Rows from expert 2 of block 5 of the encoder, named by matrix and row number. Rows with one number belong to one neuron. Each number is 200 + 20 x the weight over its row's rms, rounded and kept within 0 to 999. All counts start at 0. After the name is the row's rms in percent of the matrix's.
# up: expert up (encoder.blocks.5.mlp.up, 32x80x160), inputs 0-159
# down: expert down (encoder.blocks.5.mlp.down, 32x160x80, transposed), outputs 0-159
up.20,088,181,205,217,224,196,189,209,206,188,212,197,204,195,203,201,210,214,228,199,171,194,207,263,199,215,177,218,221,211,178,196,157,187,192,221,220,219,173,201,163,208,206,238,202,226,240,158,202,228,202,190,172,207,173,203,227,179,193,162,232,212,180,197,199,184,185,199,136,198,188,205,205,212,180,198,199,174,211,222,158,160,238,204,185,194,199,204,206,196,194,189,212,219,194,212,203,189,208,197,201,219,211,192,221,221,187,238,205,204,207,204,257,196,185,224,179,215,212,214,224,192,228,182,208,180,217,201,193,214,161,214,200,166,209,200,179,204,201,221,214,180,205,204,232,240,176,182,210,210,185,190,208,168,202,192,209,149,187,205,207
up.21,095,220,222,221,198,196,188,201,198,165,199,184,175,206,216,195,161,190,216,210,161,180,225,200,209,184,233,252,193,167,201,196,209,182,179,207,178,210,179,183,174,189,207,236,214,191,238,163,183,207,203,193,171,199,227,213,158,172,208,199,210,209,153,189,175,197,196,175,188,162,201,202,197,144,182,197,228,186,187,171,167,227,192,205,148,197,188,204,176,187,199,218,189,180,207,223,200,194,185,200,203,157,185,205,209,205,225,190,227,177,203,218,204,213,215,206,215,204,224,192,204,223,226,201,202,163,192,175,210,189,194,214,192,197,204,204,207,236,166,212,238,186,194,200,207,213,223,205,246,228,197,220,199,163,214,189,199,184,211,197,190
up.22,101,163,171,191,194,191,177,204,202,220,221,189,221,176,189,196,211,241,210,172,223,213,215,184,190,183,221,192,201,195,234,227,229,221,195,199,174,178,206,199,219,177,202,159,207,189,194,216,227,199,197,176,186,166,202,179,185,161,229,177,191,176,185,218,199,173,201,214,170,204,178,197,232,170,188,234,199,179,194,204,221,179,225,171,214,198,187,243,232,204,200,167,187,172,210,179,218,224,203,167,200,209,219,234,214,198,177,193,204,186,184,195,215,188,183,204,203,192,173,196,198,199,145,223,179,234,214,245,192,235,188,205,206,194,228,220,185,179,221,216,213,209,191,171,171,211,204,183,216,210,206,215,173,205,194,235,185,185,221,175,223
up.23,095,213,165,209,218,210,217,219,240,215,255,222,208,194,228,208,171,203,196,204,171,184,198,180,229,200,217,198,202,225,183,202,229,208,200,202,170,211,178,197,207,193,199,207,212,176,182,181,204,184,220,188,212,184,203,164,192,248,229,182,205,173,166,201,176,222,246,216,201,203,189,231,208,189,204,198,214,199,201,194,214,184,207,191,160,201,200,184,191,227,191,201,188,234,192,190,174,185,224,220,185,220,235,181,187,224,214,202,175,214,203,173,203,194,228,187,169,186,205,221,198,190,198,181,149,161,188,191,156,206,233,227,209,199,213,201,216,149,181,211,201,153,167,194,193,197,203,199,179,206,190,218,183,186,199,219,202,191,246,185,202
up.24,113,246,179,190,159,215,183,207,199,198,228,153,195,137,207,235,193,203,215,200,208,199,205,191,182,184,215,224,201,232,205,168,191,183,206,195,188,208,207,209,200,173,202,187,176,234,164,200,208,187,194,208,217,205,196,199,222,144,241,199,218,199,191,193,221,181,240,222,184,208,197,231,219,189,198,209,215,218,213,176,198,193,187,192,212,224,209,190,200,209,218,215,216,197,183,202,199,205,189,171,195,193,199,217,220,206,192,207,196,185,190,192,226,190,208,214,227,224,199,209,233,206,207,180,202,216,202,184,179,209,205,186,149,199,162,182,192,216,185,196,176,209,227,199,219,186,186,218,217,274,185,180,198,160,228,211,186,173,207,187,248
up.25,105,227,214,188,209,217,208,193,176,207,223,253,247,189,170,237,198,243,186,163,206,169,196,196,203,189,207,145,189,209,186,193,211,205,215,195,214,196,196,209,200,186,176,164,216,199,172,205,181,208,208,191,215,218,174,170,213,190,183,226,201,179,200,174,191,180,217,173,179,218,184,184,198,206,203,165,219,235,251,176,222,172,182,228,189,235,224,207,215,225,243,198,222,199,207,203,227,160,203,189,226,189,190,188,208,212,207,202,179,179,203,196,219,184,199,215,189,173,204,221,227,229,171,205,196,216,216,208,198,195,188,207,210,193,183,185,191,182,222,176,195,187,184,172,184,214,220,157,201,212,202,177,207,177,180,171,191,173,207,208,175
up.26,104,214,169,162,212,243,183,218,229,206,210,196,236,195,196,205,197,236,183,166,188,191,190,223,188,183,213,241,189,207,188,213,199,187,219,204,197,240,220,200,201,219,212,206,188,186,217,213,176,205,234,196,207,232,180,184,220,211,205,241,184,180,193,218,244,220,185,204,190,214,180,201,221,231,240,203,222,205,251,148,218,179,205,201,181,187,229,189,180,193,183,183,211,187,182,173,194,203,197,209,188,206,181,231,205,201,168,183,208,244,154,218,191,211,193,205,150,232,184,172,213,205,195,205,176,157,206,233,213,191,176,210,188,199,201,197,183,181,173,212,210,185,190,182,201,200,229,209,203,198,210,206,203,190,174,196,213,172,190,198,209
up.27,093,176,203,200,231,201,200,188,189,209,204,222,174,233,209,168,196,190,219,211,215,229,182,204,205,162,205,200,205,207,196,200,226,238,157,227,208,179,160,176,194,202,222,187,202,214,209,195,198,234,193,197,176,200,200,197,183,228,191,170,217,186,187,203,209,171,204,198,203,212,214,177,189,206,169,197,191,220,220,214,209,197,157,196,185,177,171,223,162,205,213,179,192,213,226,197,184,194,196,190,204,179,201,181,224,201,183,185,197,193,151,243,165,225,194,213,170,231,220,208,187,156,185,184,205,223,169,240,213,186,157,195,212,183,235,196,233,202,164,194,161,186,199,221,176,193,238,198,214,169,236,223,205,193,203,194,201,202,190,228,193
up.28,111,206,209,185,210,222,208,191,228,216,204,234,245,165,177,218,179,246,203,152,193,208,195,225,187,175,194,232,206,237,186,185,187,218,214,222,196,204,189,204,203,201,198,191,187,215,199,206,202,215,228,190,250,225,163,173,229,190,223,195,202,184,189,190,193,227,198,205,210,213,224,206,206,219,197,202,220,229,237,196,227,190,212,223,208,213,225,205,186,184,235,189,178,185,188,192,192,200,202,217,194,180,207,229,219,187,198,192,199,208,205,207,211,194,179,216,167,198,207,189,221,206,196,221,188,170,200,230,206,201,181,200,161,172,187,145,183,200,201,219,216,182,179,165,186,244,216,180,227,240,199,169,189,163,194,211,192,160,198,213,163
up.29,085,183,190,146,235,182,214,207,177,218,191,171,192,198,239,173,193,188,222,197,165,193,193,215,211,207,218,206,205,198,205,191,236,166,196,214,189,201,181,182,212,221,210,184,233,174,239,209,187,202,197,200,215,238,207,195,199,211,212,187,214,213,175,194,170,219,178,182,218,209,193,215,222,189,195,226,184,200,201,207,184,200,190,212,190,192,203,189,170,241,190,190,218,236,191,172,184,194,245,205,245,195,201,212,211,206,239,221,218,222,195,180,234,204,190,217,188,213,216,214,192,226,210,162,191,149,206,203,186,164,191,197,179,209,212,241,232,168,197,207,200,181,185,208,193,229,171,190,224,206,225,194,223,226,194,188,195,221,253,173,197
up.30,104,180,197,187,209,166,201,199,211,193,172,206,172,245,207,183,218,177,191,238,201,186,207,195,239,201,191,156,217,209,221,197,217,232,178,200,194,194,198,184,202,199,208,193,200,185,211,182,183,181,224,217,208,206,193,218,188,215,173,202,204,203,148,208,240,190,210,197,179,182,184,192,215,192,187,212,147,215,168,222,205,165,238,184,193,189,170,192,197,216,204,177,172,240,200,195,166,228,186,222,177,209,205,228,230,190,210,174,214,222,177,234,212,199,192,215,213,213,195,166,184,164,192,231,190,220,201,222,204,216,213,216,218,180,233,200,198,147,173,204,203,206,202,164,185,198,179,222,228,165,204,233,191,191,174,185,179,197,205,198,210
up.31,094,218,174,206,193,207,213,168,199,196,198,241,212,170,188,198,211,196,205,187,199,204,231,178,174,217,169,181,177,186,196,197,211,193,227,232,211,174,209,222,202,192,196,193,216,189,190,208,204,232,178,220,175,221,192,205,210,194,241,199,189,193,186,213,162,189,241,206,203,201,178,228,205,212,197,199,177,201,192,199,215,195,219,215,203,242,207,238,233,180,220,184,213,204,187,213,224,195,188,224,212,196,176,191,205,232,188,208,196,174,193,196,237,163,196,186,160,183,218,236,242,204,207,216,202,195,192,201,178,217,185,170,160,217,216,204,169,166,183,211,204,228,202,161,208,227,182,170,188,253,201,183,187,179,198,244,205,196,204,154,224
up.32,114,203,182,186,186,172,168,184,223,209,173,196,199,232,202,182,205,211,214,208,188,196,213,203,198,214,178,164,174,226,202,235,226,224,211,218,182,183,235,182,200,171,209,187,212,212,188,173,197,166,207,197,210,179,200,186,195,192,219,193,153,189,237,208,214,190,204,188,197,206,227,239,204,244,176,202,176,208,176,200,256,176,190,158,238,183,216,190,201,188,178,205,204,192,207,201,232,184,220,206,198,213,239,199,216,188,188,171,194,207,211,215,146,202,207,212,231,180,190,181,175,222,198,205,213,233,186,197,203,234,173,179,198,201,208,203,190,216,228,204,201,225,208,217,181,170,184,237,158,203,234,199,231,206,196,210,222,226,202,189,184
up.33,098,228,182,198,217,192,196,160,244,244,138,205,166,193,182,190,216,231,239,234,224,175,226,194,169,176,211,173,177,199,185,192,211,227,200,205,198,193,228,228,200,163,182,161,201,193,205,213,212,185,204,202,192,231,202,188,208,197,208,214,199,206,222,201,173,180,218,214,164,226,190,211,223,209,166,191,187,176,179,182,184,215,194,194,213,220,207,220,190,196,189,194,177,181,184,194,215,205,181,208,209,203,210,206,215,176,212,203,213,190,193,235,217,163,187,194,199,180,167,196,235,235,192,219,220,220,189,213,210,203,210,195,198,180,203,176,172,193,160,217,204,240,213,216,202,191,202,182,161,244,211,191,219,205,189,229,179,165,200,192,196
up.34,096,213,187,199,186,163,192,228,223,201,227,201,190,256,227,205,174,185,192,174,190,218,219,201,145,230,202,197,191,206,194,197,196,209,198,203,196,175,179,261,210,224,186,213,190,230,204,215,195,198,204,188,209,195,168,154,211,220,196,206,203,210,192,247,184,194,204,191,195,181,196,214,199,178,198,190,202,190,165,183,197,204,204,190,138,203,192,227,220,240,206,195,212,229,224,200,201,197,187,203,201,186,187,187,213,199,235,200,199,218,226,236,206,184,184,186,188,192,221,206,214,204,226,220,201,197,212,179,184,169,218,193,214,217,197,210,195,225,209,173,214,201,200,147,190,218,215,214,170,244,227,191,186,188,205,224,166,233,208,188,156
up.35,098,189,218,212,192,184,182,185,204,217,160,139,209,226,176,217,192,190,233,207,216,232,209,226,197,184,216,223,190,207,213,182,200,233,237,190,209,215,224,225,188,195,244,211,195,190,164,222,211,202,216,178,161,207,197,175,193,169,163,192,198,189,196,228,204,172,181,209,178,232,196,190,184,178,168,193,205,176,182,218,198,171,214,203,217,207,214,211,204,224,162,192,223,216,203,197,205,232,214,149,207,176,220,170,207,208,202,216,225,187,198,204,186,184,171,216,202,204,185,198,229,171,208,194,205,222,191,213,195,176,221,227,191,214,157,228,191,246,167,210,178,173,211,207,214,202,235,179,181,202,198,207,233,213,178,209,192,194,196,207,183
up.36,087,228,199,192,191,189,205,243,173,186,206,209,229,214,184,225,216,153,211,189,229,203,204,195,179,224,171,232,193,200,207,155,222,236,193,206,215,182,196,215,197,167,204,192,203,173,159,188,190,216,201,204,176,216,169,182,217,183,204,186,218,172,206,176,170,192,192,169,167,208,202,201,210,177,209,185,213,210,182,198,161,178,174,220,224,218,205,235,200,183,201,217,208,206,187,209,204,207,203,209,206,206,201,190,223,210,225,226,236,159,218,218,219,161,214,203,196,217,217,240,245,229,216,210,196,228,189,157,189,181,208,178,153,172,196,204,204,206,200,207,208,193,194,196,214,214,241,180,194,243,180,182,190,179,201,181,194,174,197,186,207
up.37,093,199,163,178,222,183,195,197,228,222,218,222,206,150,210,255,179,175,222,192,185,247,201,203,181,215,212,224,181,200,214,169,199,211,193,194,200,209,201,217,232,183,192,213,215,214,212,223,193,198,203,165,221,231,169,214,189,199,200,187,200,185,140,198,165,206,236,188,180,196,211,243,208,191,174,212,242,171,188,168,170,192,233,182,177,167,201,193,211,187,205,194,204,220,187,193,189,188,229,204,211,207,238,199,198,222,201,218,201,204,184,162,198,194,191,216,193,172,203,187,197,216,200,184,161,173,188,170,170,196,196,203,192,195,179,209,206,174,211,186,199,177,205,179,226,216,203,223,205,220,204,191,178,175,220,241,171,186,201,200,221
up.38,100,205,203,163,208,248,229,193,191,219,200,202,198,186,213,162,188,234,192,219,195,211,210,208,207,171,215,238,166,186,212,153,195,211,184,226,197,221,201,191,213,188,208,177,216,239,170,229,187,211,169,191,215,180,191,197,211,215,208,222,191,195,227,183,227,196,163,205,192,202,246,184,206,181,180,186,232,217,214,202,215,214,153,213,211,215,187,197,135,206,182,198,197,208,184,181,204,176,223,203,222,186,200,190,202,228,199,226,184,188,212,227,191,235,210,218,187,171,193,206,165,203,201,210,184,236,181,190,201,200,199,214,183,209,200,184,222,213,173,208,172,169,174,172,180,163,235,243,189,207,192,200,211,222,188,200,219,203,211,175,191
up.39,123,184,187,198,195,173,202,197,200,191,136,220,188,238,196,174,219,192,208,194,202,199,252,196,203,241,177,175,199,205,211,195,218,203,221,208,219,206,235,197,212,220,199,186,218,202,204,219,180,186,202,202,204,199,202,210,206,213,208,201,189,212,211,252,177,222,181,222,175,196,203,210,236,223,185,206,154,202,186,217,196,168,187,192,208,176,216,209,229,215,165,189,201,197,196,177,216,198,211,161,198,182,201,208,234,200,196,170,248,288,201,221,181,184,209,197,196,204,196,198,257,219,215,194,194,160,194,194,210,202,195,217,205,193,185,199,194,182,233,216,183,221,185,212,216,176,178,175,203,221,190,201,181,205,186,227,197,176,198,192,195
up.40,095,172,203,163,228,235,191,170,209,218,173,189,217,184,169,181,198,223,219,188,218,173,229,217,204,214,199,203,205,203,224,207,207,180,223,196,190,204,193,180,220,202,241,205,226,212,208,226,197,215,220,196,176,206,188,225,191,209,195,191,190,204,256,176,202,225,187,203,198,208,222,215,231,218,227,236,204,191,185,193,202,190,202,177,230,196,228,192,214,205,175,201,198,174,170,190,188,187,212,183,179,162,238,192,217,226,158,155,224,210,188,194,176,169,216,238,245,199,197,194,227,190,236,197,194,208,194,164,187,214,191,204,184,238,184,184,223,202,195,217,186,172,185,219,184,191,193,191,230,221,204,223,218,213,169,226,198,160,209,191,185
up.41,084,210,167,206,203,200,187,218,211,192,241,213,200,193,199,217,177,226,210,208,207,195,194,197,225,187,227,233,210,232,234,194,192,222,160,193,167,185,202,179,211,197,199,194,229,213,186,186,201,188,215,161,200,199,179,181,213,235,195,188,175,216,164,196,202,224,239,182,220,207,172,211,225,222,181,207,227,225,211,191,227,209,198,187,212,202,189,167,225,193,210,251,214,169,201,200,173,232,219,228,194,194,250,177,180,189,197,191,185,191,167,232,224,209,200,223,209,212,221,179,197,204,184,208,186,219,204,216,186,223,189,204,191,174,239,217,215,199,234,198,211,241,190,161,205,172,233,180,191,177,227,218,199,168,225,198,207,202,233,182,200
down.20,093,182,233,219,175,220,187,203,187,206,213,209,203,191,182,213,194,205,183,217,199,215,163,177,195,202,217,188,182,214,187,228,211,184,225,208,199,197,222,204,196,204,211,183,251,204,178,211,233,184,210,238,181,182,230,235,215,200,219,181,177,232,199,192,206,211,214,177,235,212,176,187,134,186,170,164,221,229,190,188,197,218,162,196,199,214,190,198,211,201,204,230,190,204,194,197,245,227,221,180,200,198,202,189,213,231,186,220,215,195,235,229,195,172,213,221,182,209,229,168,206,167,183,197,221,196,211,257,223,184,190,163,216,201,174,197,199,194,204,200,214,220,226,208,176,203,231,220,185,208,232,177,187,196,211,180,203,189,223,173,202
down.21,097,188,196,188,167,206,205,190,225,213,225,186,222,202,211,179,190,207,213,200,203,204,210,174,197,188,195,230,176,200,202,222,211,195,186,180,245,216,180,185,188,206,204,230,215,198,203,204,205,160,223,209,216,192,204,224,204,182,241,191,189,194,218,220,218,198,217,229,236,164,201,171,207,220,190,205,172,198,228,162,182,221,185,213,187,208,196,140,190,185,225,193,151,212,200,191,190,207,181,164,185,172,192,247,182,223,199,229,167,173,222,200,224,205,213,188,197,215,204,242,172,190,245,204,200,212,175,197,188,199,209,157,193,195,186,202,172,223,152,196,164,180,204,240,200,182,173,224,197,200,216,221,208,191,208,189,206,217,208,202,195
down.22,091,202,187,206,192,212,225,208,201,218,203,158,191,179,224,194,172,201,207,179,194,197,193,222,185,190,198,205,211,220,218,209,210,192,230,236,220,209,194,191,215,198,209,192,226,226,210,198,208,218,191,153,187,156,213,238,208,177,211,213,212,209,216,194,190,170,196,196,220,185,219,192,205,198,204,198,199,217,207,220,182,198,208,166,233,213,208,191,194,184,236,190,231,219,192,201,187,212,227,229,185,212,197,215,226,208,221,199,198,182,199,200,231,180,199,216,188,205,161,230,222,197,169,178,153,187,235,215,214,210,180,188,210,210,204,209,159,190,155,225,163,171,215,198,198,239,161,237,179,171,214,181,195,237,230,224,165,177,196,176,241
down.23,101,212,197,167,221,172,190,187,191,265,222,217,206,195,192,205,210,228,236,182,191,181,189,228,171,210,201,205,179,189,232,176,190,206,204,209,191,217,184,194,178,166,218,211,234,183,216,218,197,206,240,213,179,220,233,177,195,223,176,220,221,192,203,233,181,216,226,185,142,215,190,187,208,165,223,219,162,190,201,210,222,218,193,170,194,180,212,186,176,202,190,222,186,207,195,182,222,204,218,204,213,191,238,188,191,188,213,198,212,227,192,207,197,221,209,169,154,215,184,207,189,188,220,220,180,210,202,218,232,168,186,199,189,218,200,202,195,178,187,184,216,217,215,185,189,234,221,203,189,172,209,204,188,226,206,212,188,190,218,188,263
down.24,110,229,191,177,190,188,188,197,184,207,239,182,212,160,196,210,181,223,213,180,238,201,178,215,216,226,171,203,232,162,218,179,153,181,188,246,214,206,198,207,183,190,183,178,234,199,223,209,200,191,223,189,226,194,159,207,191,210,189,240,185,205,238,191,208,255,193,171,166,226,205,193,191,233,208,215,186,195,191,194,185,215,213,218,182,189,196,186,197,190,233,219,184,194,195,213,201,201,186,181,215,178,187,222,204,205,216,211,190,177,213,210,228,202,213,219,173,222,204,184,188,176,185,223,174,205,176,159,192,217,202,212,172,197,195,211,216,171,177,234,214,206,204,223,231,204,219,223,234,194,224,221,174,175,210,199,192,177,212,228,176
down.25,110,211,200,187,192,216,195,218,203,197,180,192,193,171,193,194,196,167,203,151,206,212,207,190,193,211,200,160,211,183,187,186,213,194,199,175,197,188,206,174,192,154,197,172,179,195,222,203,206,199,183,194,197,192,232,189,210,185,191,183,182,178,189,236,214,206,174,193,164,207,175,219,200,220,206,191,192,179,226,210,208,194,219,196,209,245,214,227,213,200,215,210,235,232,217,234,200,199,184,220,183,210,211,198,214,217,182,230,203,272,219,152,186,198,165,204,211,199,220,197,208,237,230,172,202,146,200,162,197,218,191,210,187,230,232,232,186,214,217,193,209,213,187,170,212,236,203,215,163,196,228,209,200,193,215,181,219,183,174,221,198
down.26,098,209,189,236,203,156,195,192,232,209,219,179,209,165,189,159,224,203,215,202,185,198,219,221,222,203,189,206,200,244,188,222,195,193,218,197,212,162,217,211,225,201,232,206,233,212,216,200,228,149,199,167,201,187,206,219,206,197,190,171,188,194,172,211,175,193,191,212,192,174,186,240,212,220,212,202,214,189,177,233,200,212,173,165,201,207,226,209,159,234,192,184,199,208,191,174,194,237,214,177,191,205,178,191,235,232,216,193,219,197,169,207,194,185,207,213,233,191,213,232,190,189,239,172,193,168,216,196,162,196,204,221,188,192,187,175,205,174,199,208,192,208,192,190,184,214,209,197,201,198,183,167,167,169,217,207,169,207,241,183,189
down.27,096,218,219,190,170,208,194,202,206,226,203,202,162,220,216,190,230,200,190,174,188,225,214,206,178,195,222,168,203,210,174,222,258,212,195,213,181,219,189,156,207,193,181,195,167,184,174,210,193,220,186,191,235,190,195,206,155,180,208,201,213,229,212,194,205,182,240,202,191,181,224,192,197,183,214,195,189,202,210,219,214,192,146,226,174,229,196,188,178,214,199,212,201,170,197,204,169,192,180,193,176,196,213,197,213,203,229,210,196,220,201,254,181,179,226,228,217,199,224,218,206,217,225,226,200,207,200,212,211,194,174,176,258,181,236,230,197,239,225,173,169,187,222,191,191,186,186,174,196,177,193,207,192,199,217,186,185,202,220,196,214
down.28,102,184,160,187,200,166,171,218,209,187,207,190,165,189,233,199,179,206,193,192,222,214,220,217,211,220,196,166,197,210,199,220,226,165,197,217,182,191,192,187,198,187,209,197,226,216,195,178,236,213,230,194,212,217,238,179,222,201,157,215,210,226,177,167,204,233,255,209,172,211,155,193,212,222,197,204,181,186,212,237,209,213,214,145,212,178,200,212,198,215,178,220,207,241,202,194,186,233,184,180,177,202,180,216,185,208,218,188,232,229,202,194,221,199,183,228,187,218,228,164,212,225,234,233,215,189,200,190,203,220,204,218,202,239,170,209,177,205,204,170,201,199,205,208,192,214,200,194,190,198,204,204,184,189,213,207,210,215,222,209,162
down.29,100,186,198,206,207,210,182,186,222,202,185,187,212,198,177,198,213,222,170,172,217,197,181,190,214,205,173,223,187,203,228,254,190,208,192,196,203,211,189,179,216,220,214,199,233,224,221,194,229,227,183,171,187,228,204,197,207,189,189,203,182,199,186,205,169,247,183,184,180,192,214,200,235,205,171,204,168,197,206,226,238,188,205,218,208,176,221,196,186,209,201,180,182,222,181,201,220,224,178,212,257,207,210,173,195,202,174,170,219,192,174,181,224,192,195,187,202,178,177,207,213,155,187,192,194,218,213,226,197,165,196,201,185,196,234,215,215,184,181,237,210,182,174,218,183,189,229,214,184,188,260,228,210,190,169,209,171,163,228,188,212
down.30,096,208,218,214,211,212,178,204,191,210,197,221,201,198,179,211,214,207,204,200,208,205,198,200,219,179,225,205,224,190,188,210,194,221,245,156,184,208,186,230,180,178,187,240,239,202,178,174,168,201,192,165,234,191,212,219,200,184,169,198,204,216,217,172,233,207,222,216,191,181,200,216,230,178,203,193,197,199,208,215,179,242,133,180,214,226,173,154,205,225,219,171,225,198,185,198,228,197,172,199,201,212,178,196,186,154,221,200,203,218,202,200,211,195,188,204,217,182,222,209,184,203,200,207,227,224,231,211,189,222,186,207,215,189,219,228,197,183,220,243,187,199,205,181,201,215,132,230,211,202,177,204,184,212,215,189,173,209,212,192,206
down.31,099,208,218,194,231,200,198,185,213,195,192,220,195,203,209,225,184,180,202,210,192,166,200,200,172,217,165,206,196,207,202,212,191,208,217,185,193,205,213,207,210,199,181,180,257,232,208,197,212,181,179,228,168,190,222,243,221,230,203,192,194,185,190,229,164,180,202,141,227,241,158,181,189,227,198,220,197,218,181,198,210,169,177,179,163,177,204,194,189,195,181,210,236,209,207,226,200,173,228,203,192,187,224,214,197,195,142,171,222,221,198,181,197,226,175,217,216,166,200,209,166,239,201,180,209,202,220,205,192,172,183,192,220,231,178,207,200,211,157,216,198,169,206,194,193,208,220,194,191,207,194,193,224,202,217,202,189,177,192,215,181
down.32,103,191,196,200,189,207,196,207,206,175,179,211,186,211,208,180,233,162,209,176,215,182,219,231,187,200,190,203,235,209,199,196,208,191,177,177,193,187,214,230,226,206,209,213,178,205,194,180,182,221,237,166,202,211,217,190,177,230,198,164,201,205,204,195,216,223,215,197,227,214,197,182,225,164,197,223,229,235,220,157,210,224,215,210,166,183,215,164,209,229,210,186,190,179,195,217,196,235,200,235,237,226,211,187,238,172,178,187,217,187,231,221,214,192,206,197,174,188,170,181,183,203,203,234,176,205,169,217,219,237,191,187,168,184,172,195,219,184,224,213,213,174,212,214,200,189,211,216,185,163,203,183,205,193,196,208,184,166,254,197,195
down.33,098,179,195,198,212,195,207,190,236,187,204,219,206,215,191,202,217,211,208,168,211,189,167,219,178,215,172,210,200,183,219,195,211,168,213,204,197,188,243,205,183,203,180,219,219,196,212,175,204,253,210,181,177,223,208,242,179,211,220,219,215,229,182,191,190,237,243,199,163,217,167,202,195,203,182,211,217,223,171,214,269,228,198,179,197,188,177,154,195,173,201,229,180,216,180,205,197,196,193,183,216,217,222,201,207,176,164,171,167,198,211,163,196,216,173,193,199,182,208,198,212,216,190,198,171,176,186,229,193,204,180,224,217,200,174,200,192,177,184,188,215,172,200,189,196,204,200,213,185,166,220,221,201,221,160,193,189,171,211,204,180
down.34,088,187,206,174,214,195,254,177,207,205,206,195,232,218,220,202,202,189,189,185,202,179,224,202,231,168,199,235,211,189,237,179,216,217,180,241,226,227,219,185,229,222,207,199,236,173,187,178,173,194,214,182,201,185,188,230,233,199,209,206,211,200,178,202,186,212,190,197,176,242,199,168,199,247,219,233,203,222,212,208,173,182,213,199,207,186,217,228,187,201,182,161,180,216,176,160,179,186,217,216,171,198,217,176,190,204,183,200,177,206,242,198,161,192,199,188,187,205,203,220,176,191,217,176,196,203,221,226,168,220,171,191,211,220,192,198,231,181,208,208,229,197,224,190,220,221,233,217,214,183,162,161,198,214,193,204,202,203,203,191,206
down.35,102,209,176,219,220,225,221,187,212,211,189,191,234,213,206,231,180,211,187,187,232,199,217,203,207,177,183,241,218,218,205,212,218,199,221,179,179,210,211,182,248,203,184,200,209,191,189,171,194,183,185,191,193,226,235,223,167,207,176,181,178,227,204,189,218,214,208,180,193,187,188,199,162,171,170,171,223,207,227,219,222,202,207,221,181,159,201,191,163,203,199,181,175,205,185,229,167,221,217,168,195,207,206,188,212,210,180,187,213,222,165,211,188,236,168,227,231,196,194,228,187,161,190,232,155,214,207,207,199,237,196,205,182,198,191,198,191,181,194,199,210,219,204,213,245,211,208,229,205,172,202,192,217,199,156,193,190,211,172,172,197
down.36,094,212,200,202,200,235,237,175,207,192,220,200,211,181,187,194,191,246,240,198,221,196,194,210,184,189,226,198,230,223,181,201,195,181,208,167,221,210,218,197,182,194,167,192,185,183,193,190,230,224,220,170,218,238,165,199,192,204,212,201,159,206,258,197,211,202,206,198,177,209,212,184,184,194,197,190,207,173,201,204,204,193,204,181,232,198,183,204,215,222,207,199,177,225,185,163,188,162,197,179,181,208,170,226,181,240,180,194,197,220,169,174,193,195,216,159,199,182,175,188,209,235,231,212,179,194,162,191,227,182,199,197,188,247,202,225,219,210,202,156,225,199,194,209,217,169,224,205,179,176,181,202,216,223,196,217,217,212,184,204,177
down.37,093,220,186,191,217,215,220,213,199,200,228,192,166,204,182,179,174,195,196,218,204,181,178,239,189,229,207,180,227,181,242,216,188,191,168,211,221,200,205,208,216,184,236,218,194,168,207,216,189,173,181,143,194,171,205,199,191,209,219,189,216,160,175,160,230,194,173,185,177,193,178,198,205,184,219,170,205,190,176,205,214,227,175,227,187,169,234,199,189,184,212,156,208,196,184,205,197,203,197,220,151,166,198,208,181,167,187,204,184,197,200,214,211,216,191,182,153,192,173,201,186,206,176,186,228,183,186,214,207,202,223,208,213,198,223,190,202,176,202,227,173,199,190,217,168,192,206,210,215,176,163,208,171,185,195,207,185,201,162,190,171
down.38,103,192,233,194,177,188,216,200,199,199,204,173,219,197,220,215,205,208,219,220,186,196,175,203,231,216,204,188,203,183,213,176,183,203,219,194,196,169,190,194,228,165,200,222,217,182,213,183,179,199,194,175,239,172,199,262,168,226,182,218,163,213,161,193,192,222,204,227,202,215,192,195,202,166,212,226,169,182,193,253,222,201,170,215,169,205,193,193,193,217,228,190,207,200,188,182,219,212,239,200,199,240,210,195,210,192,189,186,210,218,194,199,207,213,181,196,197,254,228,193,241,216,237,207,192,222,223,217,179,211,201,191,213,161,227,222,203,192,217,190,219,207,218,186,195,202,206,217,199,165,184,230,169,196,213,192,193,183,243,227,204
down.39,112,214,202,190,229,201,202,188,224,184,192,226,201,206,184,197,195,221,200,169,217,200,173,215,180,189,202,202,186,211,199,217,222,206,187,171,200,202,223,203,209,179,214,169,188,185,218,193,194,196,224,176,135,205,259,191,207,167,175,209,224,202,171,172,220,196,201,198,177,221,190,215,193,207,184,217,199,197,231,175,224,184,218,178,174,194,199,156,174,201,165,163,203,199,206,165,165,186,235,190,185,249,231,176,206,193,191,225,203,208,197,198,177,196,186,206,155,222,198,202,176,187,187,193,179,196,171,255,197,212,193,198,190,163,198,208,208,180,174,219,203,173,203,170,191,194,190,182,164,195,196,208,191,198,193,202,192,189,252,178,198
down.40,095,210,192,191,241,209,210,203,181,219,219,198,201,214,234,203,166,203,197,186,227,213,152,225,200,228,203,189,213,197,268,197,198,189,187,208,144,198,217,196,213,180,209,208,218,179,198,213,197,202,232,193,177,198,197,212,187,207,179,197,181,202,179,207,211,214,187,218,166,203,183,201,186,182,189,222,180,224,218,234,215,265,197,183,169,219,209,206,201,201,192,225,235,216,164,184,166,188,234,196,200,199,226,168,204,187,175,191,223,194,195,171,221,184,201,190,218,222,172,205,196,183,226,222,171,190,203,184,169,205,179,223,201,184,207,200,197,200,192,207,223,172,232,186,193,199,198,235,194,205,210,167,209,194,229,200,177,206,250,212,232
down.41,109,210,197,255,217,193,217,178,245,223,218,184,200,190,200,209,210,202,226,175,216,182,140,179,208,184,217,208,173,192,194,206,179,179,227,186,208,190,169,207,183,201,195,204,236,210,163,191,188,213,205,188,190,209,197,238,197,167,169,216,220,197,198,182,158,201,192,166,205,185,180,208,188,208,199,163,200,216,220,221,223,171,207,186,221,193,238,217,186,207,142,180,205,209,196,183,193,165,236,185,202,208,198,217,199,201,192,195,220,167,190,210,209,200,204,179,189,215,195,198,218,152,214,200,185,219,244,245,192,186,180,216,196,197,203,211,189,204,198,217,200,187,196,225,204,225,231,245,194,184,202,204,180,208,229,217,176,205,220,219,217